Weights of a small sound classifier.
Training: adamw at rate 0.0015, 11400 steps, batches of 64, held-out accuracy 99%.
Data: trained on simulated sounds of rotating machines with and without faults, 39062 training examples, 18.7 epochs.
Rows from block 5 of a small sound classifier, named by matrix and row number. Rows with one number within an expert belong to one neuron, the router's apart. Each number is 500 + 50 x the weight over its row's rms, rounded and kept within 0 to 999. All counts start at 0. Numbers have three digits each.
Before each expert's rows are labels from the 100 clips, of 14976, where the router gives the expert most weight on average: "loudest band" is the band of the loudest frequency at the time of the peak. Only what is clearly more common there than usual is listed. The data: simulated sounds of rotating machines with and without faults.
# router: router (model.blocks.5.mlp.router.weight, 8x384), inputs 64-127
# gate: expert gate (model.blocks.5.mlp.gate, 8x192x384), inputs 64-127
# up: expert up (model.blocks.5.mlp.up, 8x192x384), inputs 64-127
# down: expert down (model.blocks.5.mlp.down, 8x384x192, transposed), outputs 64-127

# expert 2
loudest band: 1000 to 2000 Hz
router.2:491576506470514498580461484569544531437581476518494443528567542546487461516517493601448494408431575460484568543459549443537538471547530593546497561538527498490500488532408479544456452541542567
gate.0:440469522509474483464378524605505542454551592473594530552445574518547512451563501467529484436502488500445477579520480521477512452451463491433540467460489494525466547442500488539616422477546453
up.0:507469525501498526416532497547457581477477502416541513461533618406583561518456522628518458520500493472454474409512461532511486509481425412571548471413521504510442478547528473526546475526506552
down.0:448468391548469564537432500520468471544412492480558573406518529460474512444568455558483462575593528486422475490490525576475390572386471404531491483488500537493425504661573461467459498472459546
gate.1:424430519524431497500501523488565472552361467528455577577501479341562533399524508511542520340497538481470442433475488550528493581441473352539547610476527513452390518487433452438501465476454541
up.1:531559495465453529477532497454567529484394432522445497457512521482533569489429481453425471408431508591578486590514575519475505472558477526475435465513491430500542573470462509419519454538517547
down.1:534436465549507502537544490478544572566510574550566444458527481526566498568497483478581514439539555482531521492490471457469458514583378511406512469492575537504567488449514554528529508406466555
gate.2:432504451538528508515497472423489586523505531494414575532411539578485592572581493490500433561512441571590518488533531607428468575505488470446580434454536438524483509501530547472410557475498416
up.2:543504416545472427520495377524454545494534523526517429528482521479461435514531547447511555505515498601510390518525467516504538461405573485467518475625483541534531581455550512549495495456597587
down.2:446488493538565600411542504530449498564497601585507595562465484447449518530462565541539453550557471367470498462533497491545442443536520584492452502533481467502557479441549496447396476558482367
gate.3:482531540490494510437502406480609394430474501457491579474421498500437486504413504561483486539521427470503459483439463488385410442446481412468552508523496426441451483495609489511530403423400532
up.3:466489550466562489526435548486558566562610566516624459604454491569452459545597494519528490498542388444431475535480503530534447444572520569546497578569462416456482491500443466509443590474434442
down.3:460506385574398500506475569452498582504519455485564482437514468560489543439387549566589385443541521559600586608490428476419474690452504423533577522524524553518551467429527594545504401544538522
gate.4:494656522455517474531474522513464503520479554511488545428507461543588546613536467503462456512402531462472489528550570533471510523634501500588540514418565514517555603551533451520560444535558584
up.4:515474550493519484504506478532552464439479447499537472455536526531464489498567548467474576484452568563465508476515535492476442485560534550489482452597564580497580494582469470542507453447593563
down.4:484478535451479481529454536506551591480560448601494477446498561469594516417519535521502566583432524472489473523469542593461503473511586543483403502493454599508478490524509521588455490430384539
gate.5:580448526485525487475546439430491487475474469464464578486447500503541521569551497489495393469402507422440457524466487532460491496495489417489440494420576441463404451465485504535538516513481480
up.5:500594552468459457482545446623499510524520449519552454583535459480499389407528490505564476438536441504562489470459533439526460491522435479513486582493517546493480501455412501523417554506419553
down.5:442507483440403589513440533516555519572445521432522483504486546438377481438598483430424483456485530537424480523498474527556474434608463468469469509581528519539553468454599564541504530604476508
gate.6:479443520543576508402521561537548522541525509400468553422427540521585563539491507509530425535443483466509475436556538490568460517521537442485513458443567493458466466453522485431525444485462483
up.6:508511469502459477569396516540453508528556458530553475580536416420401428445494498522468491396535513561478512518485468454493448444480487501491551567594492492529512462519500520571489567513446608
down.6:510570537534400464570429508485523501485548462489566493487533430549551470451568463478547524453424501553502553619465462473521467514390446552480544527500582570503486490546496519552510476603466530
gate.7:524448602446587433387552467527447466537518577359434541443469586620451550496467517452422503551419581517529484523577581562539447490452516533426470577467549493491456597500430442397509424516488562
up.7:430539563500501459563456463492537591486570492536510517476494564529460455443552465547471555473493553542543540504505499534529460531523444501470543571474463518517582470553479528585509472439414533
down.7:436462507468508561534444451573430463551501554476536470443524549491526501465462501521459427493386498533454518464562521522501449528514528520569523463541590514490453424554436480454527486429553550
gate.8:534501529429581517473403540518474427522528521431430424607546513487525477458505438433451546472521494620509564469517488514548474439551484336526442508440469430442469507535503535504495583550576467
up.8:413559511496475558403373487472498508551540517594496499394567555506471467450481461475568542484538539521461487563558478479531497521452545484470404595497463460493567546437464550510407489505442508
down.8:469487488487451551458440478619513471532591478515495526532520495427522453512444538498511547465492550569504455466512501524510522525532417488519506466587519503451511560503565532507500529493387471

# expert 6
loudest band: 500 to 1000 Hz
router.6:539527565431481411485497418447461482457463442415502525487506514507575456492504512477595543595487418529602400440452564496418452586500482465476532441508558523463532514423551535468587441517498466
gate.0:501477447547582511560525480479503478558514458486460499460548587525567522369477423532530439470524478429489560509499537453557528501585530497544515526517531460488410493496452453588502403493535478
up.0:496472492477538574471507567449425423533488518511501522383527412473440512555477571495545462529523440573438387510582430430402524547424531458546562455465534516527485436403546502403474502516512507
down.0:480491469490438515457463481438443442546482444526538531478530526551494591530425488516501517486549494528556476515447547523488581513487478470504551487509466507531503537571454508488538491498505463
gate.1:445476460425466459545632568567402567491456466538446476530568448427431525502496468496533478535459476542395552505556448483440509475467479503523510457509437477476557558494495417424462514407409533
up.1:484536504547389427501459455460541478476513541529461566460519526576561574551459615505551560439559543396518473486475503444410473601489407541556483500444453512398493511538496416481519536514594482
down.1:430470441478482394546497517464538468538485474485555493533449467528508527522531525442582526485580461456555530528511541551484476552550503533484502394577506543439537427441467513600444416528548469
gate.2:400524527609443544476480488509456515507463499511571477519479479505500509466526441455539524546538451552544456525493456519451462516405464500561526533526556538532527401481547525461567501545455534
up.2:495562525558428518465499527486473517485490435545537514435521474437464520362504449452558570574599412510441469432471404476435465528453451429482529498551487530485488439514591567552512537564486554
down.2:506510482607401486378500470421484505537464525519485589449470512483505546489545460471448495513548432496480486492417534509453464529414542419486502509433440467465498504457543467514459494457436353
gate.3:455441491565486564536453595494521559608576598519485502532434538514579530502625475488504470528456516469480512491554484445494468478490515551464503561527549545589579434481519481497485563410505484
up.3:503486471498409555477516474396467440539527561553456643589508439527481584525462503407502457588545432467458507499544497523396527473490538462467494424578483507498536488392470470535452492493512478
down.3:456482492528465626466554480529499584524556527534465477591575521547414503472421445461458563473536519479460487533559473528568542452539454498568478530510478493551483465469546477515464484501480507
gate.4:526571478570459489485497514480432463500559567469528459518492535541499485509492571532584489516450459483583461529606508523413482535544493423559462483522526479478495497537445507502608515537570515
up.4:525521530461580532507534552492457573482525484566483467564531550517336405506530568609523505410551517489448540503531527545469582446478518525507596498477501543477519497399517517516574470452557555
down.4:596535511474518535509358509431397450446480514448476397438563530433475609490457522552485554561508433477483498437492469414508479496471587407590525525485485532472532569429518460435443458498472473
gate.5:510557557448464409478517443555434427438415471395499533542479495535533505523504548500487565492492522498663470461488559523441481533527469526485440525525518545487537552547478494498513442480483465
up.5:502432467540531601536479548500554567573570520564523450447520508465433473465501468477506429505474469511317525572534418481547477488479539471480503467485491483510443467468554489493508562526516537
down.5:491554496485550440484472581519450428481366523530544446474377477487521511556515580540520498510498509454512500516459477532461446525561527512468495465502510503479475474458509571526449560542394418
gate.6:398567575481573415560446486614525476568408532459499458556547479459521432514505473494339484509472544505530527461556450498572519453527525576528485527613524550508622592528520524523543460531565549
up.6:537527469532528530522501471468465590421454551587435435545540485557384525471457488612515552497518513430552548520508521538562599407454545511486604547419403500469463567624523441414458451482561451
down.6:544433599428557474562562450501446519481639515501535533560496503517511581530466470510444530452447518561598470551437584529508531520502468573445492460480474541472489581479448521433519443573503514
gate.7:448484470484554566485402616452532574581550479576546490495433562442603479493510393469558452538600511464375474515515502495498475580533541458497492479490616559506461427409550534524501543538508504
up.7:528477414500529607499464528401580512520525530529458485509458495435573515556532479517489390448490528515491477522464485473534558487539564478440552381470605457551454495397543575518421535500493480
down.7:448425475478531564529523472539489556527555543511440420468551548495403445512436547517381556448537555530436529530583503435630550430484519516500497536548476531568503546587432419521515481486546568
gate.8:469495427539534527448516581501551513556476557544509491437439491487553576493562529456528511482479531525497558456493479519472431534515548506484505528447561509492524417483525541523452552605465408
up.8:475425491526547578502555458543498487565470486512473528467442514579533497552450489458513537501431580508471623462592508525580539479658574480467445444483507386491466502495458464471553537469467507
down.8:555485491445525564476516502604543474522507548497494441502513460528383486441417509428509531474533556543433587504528528525526528550444400546498561549534443583490446497482494385485564558439538605

# expert 7
loudest band: 250 to 500 Hz
router.7:451398514490483534492468507622523573565498522519575490574451609527453490471547517506445481459466496514431564542518518491510410527491450430529417614438536540519434485711465440456581559506456493
gate.0:426561465486464497535536508482541392358501440596521528516547466502466541501501521525530470539503572374574505447506504575407548460559533578557467544556429527468612454484518423516464501542557417
up.0:523541487468408596384450493469491410448481512510486498559509463516410558529426504476564545552560440397498414348537492522475544526560504490485385485551401593459495475629419478518516496503479523
down.0:483560560452506606495552505526489495464461399352452481546562497504483454448478528423476497399583494535538395454522452436529552520419414483426453478532478553501453491435485436513491390561540567
gate.1:537496499582477411511548530470500473375527454592480543542449498444553588511498544527555444585559567396468511488541470538449557464569564510551466497629499535554505486546472520511441545589587455
up.1:459542489556489417560524560479536607506583440534431529458453594550584471525612453539459464453457493587504561595498586524515479478471562544553614530492622470464438469502501530494505461532494487
down.1:449457436434555494567514541506488504460484507572511535444359519500423549380476464574450498468536449478492543482436480496518548581564397526492447526516490481544484471577547533430503596527501392
gate.2:461424439490492536494643499477537458488516551471457416506518486532459463470424546506492452480421494527456530463484516431436578502475489594496546494447560486576394586484508479454526466503497458
up.2:457510483467381491519532460495458564485515513545438558522502507480585467426556554467406418543527554531400446403481517539430469517449472496393532502485473535512509511484428561462514490482524499
down.2:504434515454497541556619598469450560478499554428548529532485441485527515567485510497476481623523538524509493530480590500486516518472486476574531485462456463525458487495475567546560527501466528
gate.3:535565524565403496495454513436445473511367489508622553451418490528506530471542439453502520512515432533496488533423397514359451536421527464496507541478547561476503449484571524539536519565457452
up.3:450488563512484504528438520543474557533540543445540451408497578474622397457622464474562440492467506557502412620499521448501364588485471485508480524551653526554512453503525594527564490549465507
down.3:464454476490510525474598478478502523450492455509410504566512502509494535513390486516463579510574489436472546404489521478499608433534516542532440486433486475522535511539516396465517471421591510
gate.4:474501471548552411488498561425462550562535432445437546460506609593522442527505510523584493519454500599550390548453490548482487474479521468490518551409619548482553569495553453500518427527627497
up.4:526505455502471528472505510496549470547484445548525457526482413456379559456459445502516539506585411381423557450544392465456506497551519514511469489542408493494555521464492409565436600447545499
down.4:486481456466527481485512503495487522503561496599453463532558463478558462498471480453488541549527530498507552534500481467460491414397589490572530557492521584531409532528456537454467436516505535
gate.5:512630488539483476509486461430459437422403513502514479509503413486511573529534510538536467498496495427518499503538484470438529552520532562530544587541493552557583435465390553583429490543466469
up.5:504489456567497499643456531474504583497558424539449529434559573448473496403533497457497530372407487526515648541525498503490447495475548515530531527500567515504483527476559550488520459530533496
down.5:583462483529524468462500484528438457447509559561477443495474451505379493491537507562504420466409474493452544468497511528583518565547430523560460555482502452492412478560523526557502513493476445
gate.6:523488479522430519540537409375434475574579562547532472525528505538455585542579463461501468514507604435515552433510514426558526540468380504496524500476586535446526500482427484549568447499546434
up.6:494499567480493412498425488388572512539439491512555472503492495497481559482517538457523446454564511462474449488483482514476533527575483531466524511534420456609453463505381612487554521479454511
down.6:486487552421555505535481503456479508464499552465507481611506471529516545542537549592457564470485510463415458496412523522485511543519466509504591594489456533471538467496436508541508556511437613
gate.7:457540531551514478501566447489499466453531496427412505513494472504465513539546532446486501519446508496557463493479495509443486547512537501503518408512541500488542469488416426498464498458468429
up.7:397615517479433503534564596490514542526485517533539511510479525540514443475525444596507504506531477543454508534532428501506494504426520607580512566548534549536525456468438595565477580498393485
down.7:538508453445539431531421554514534486420509451572463469525451499519544498490540500528487493531484496475491681497492464448562569385550500461559578477538444509510486543518502507531436551522512511
gate.8:514548499540574622451507525513437449504501592481448440527467471485505558450473529492505589562485547441488409526471478447553523521473555474477437503545444531544562433425421487524498457539516492
up.8:494471437551469503551444435535425457525457472564497549595526424493451498524437463432500517566529512552419468480515415554509558505521555463436529498491432436525554516560500548520417578458502573
down.8:506558481474458537501523449509551548477476503503361446554617514430585509509477477461451581538537404515555544364473534530497482545462488555582484511471549503512588550510504428462475498476530522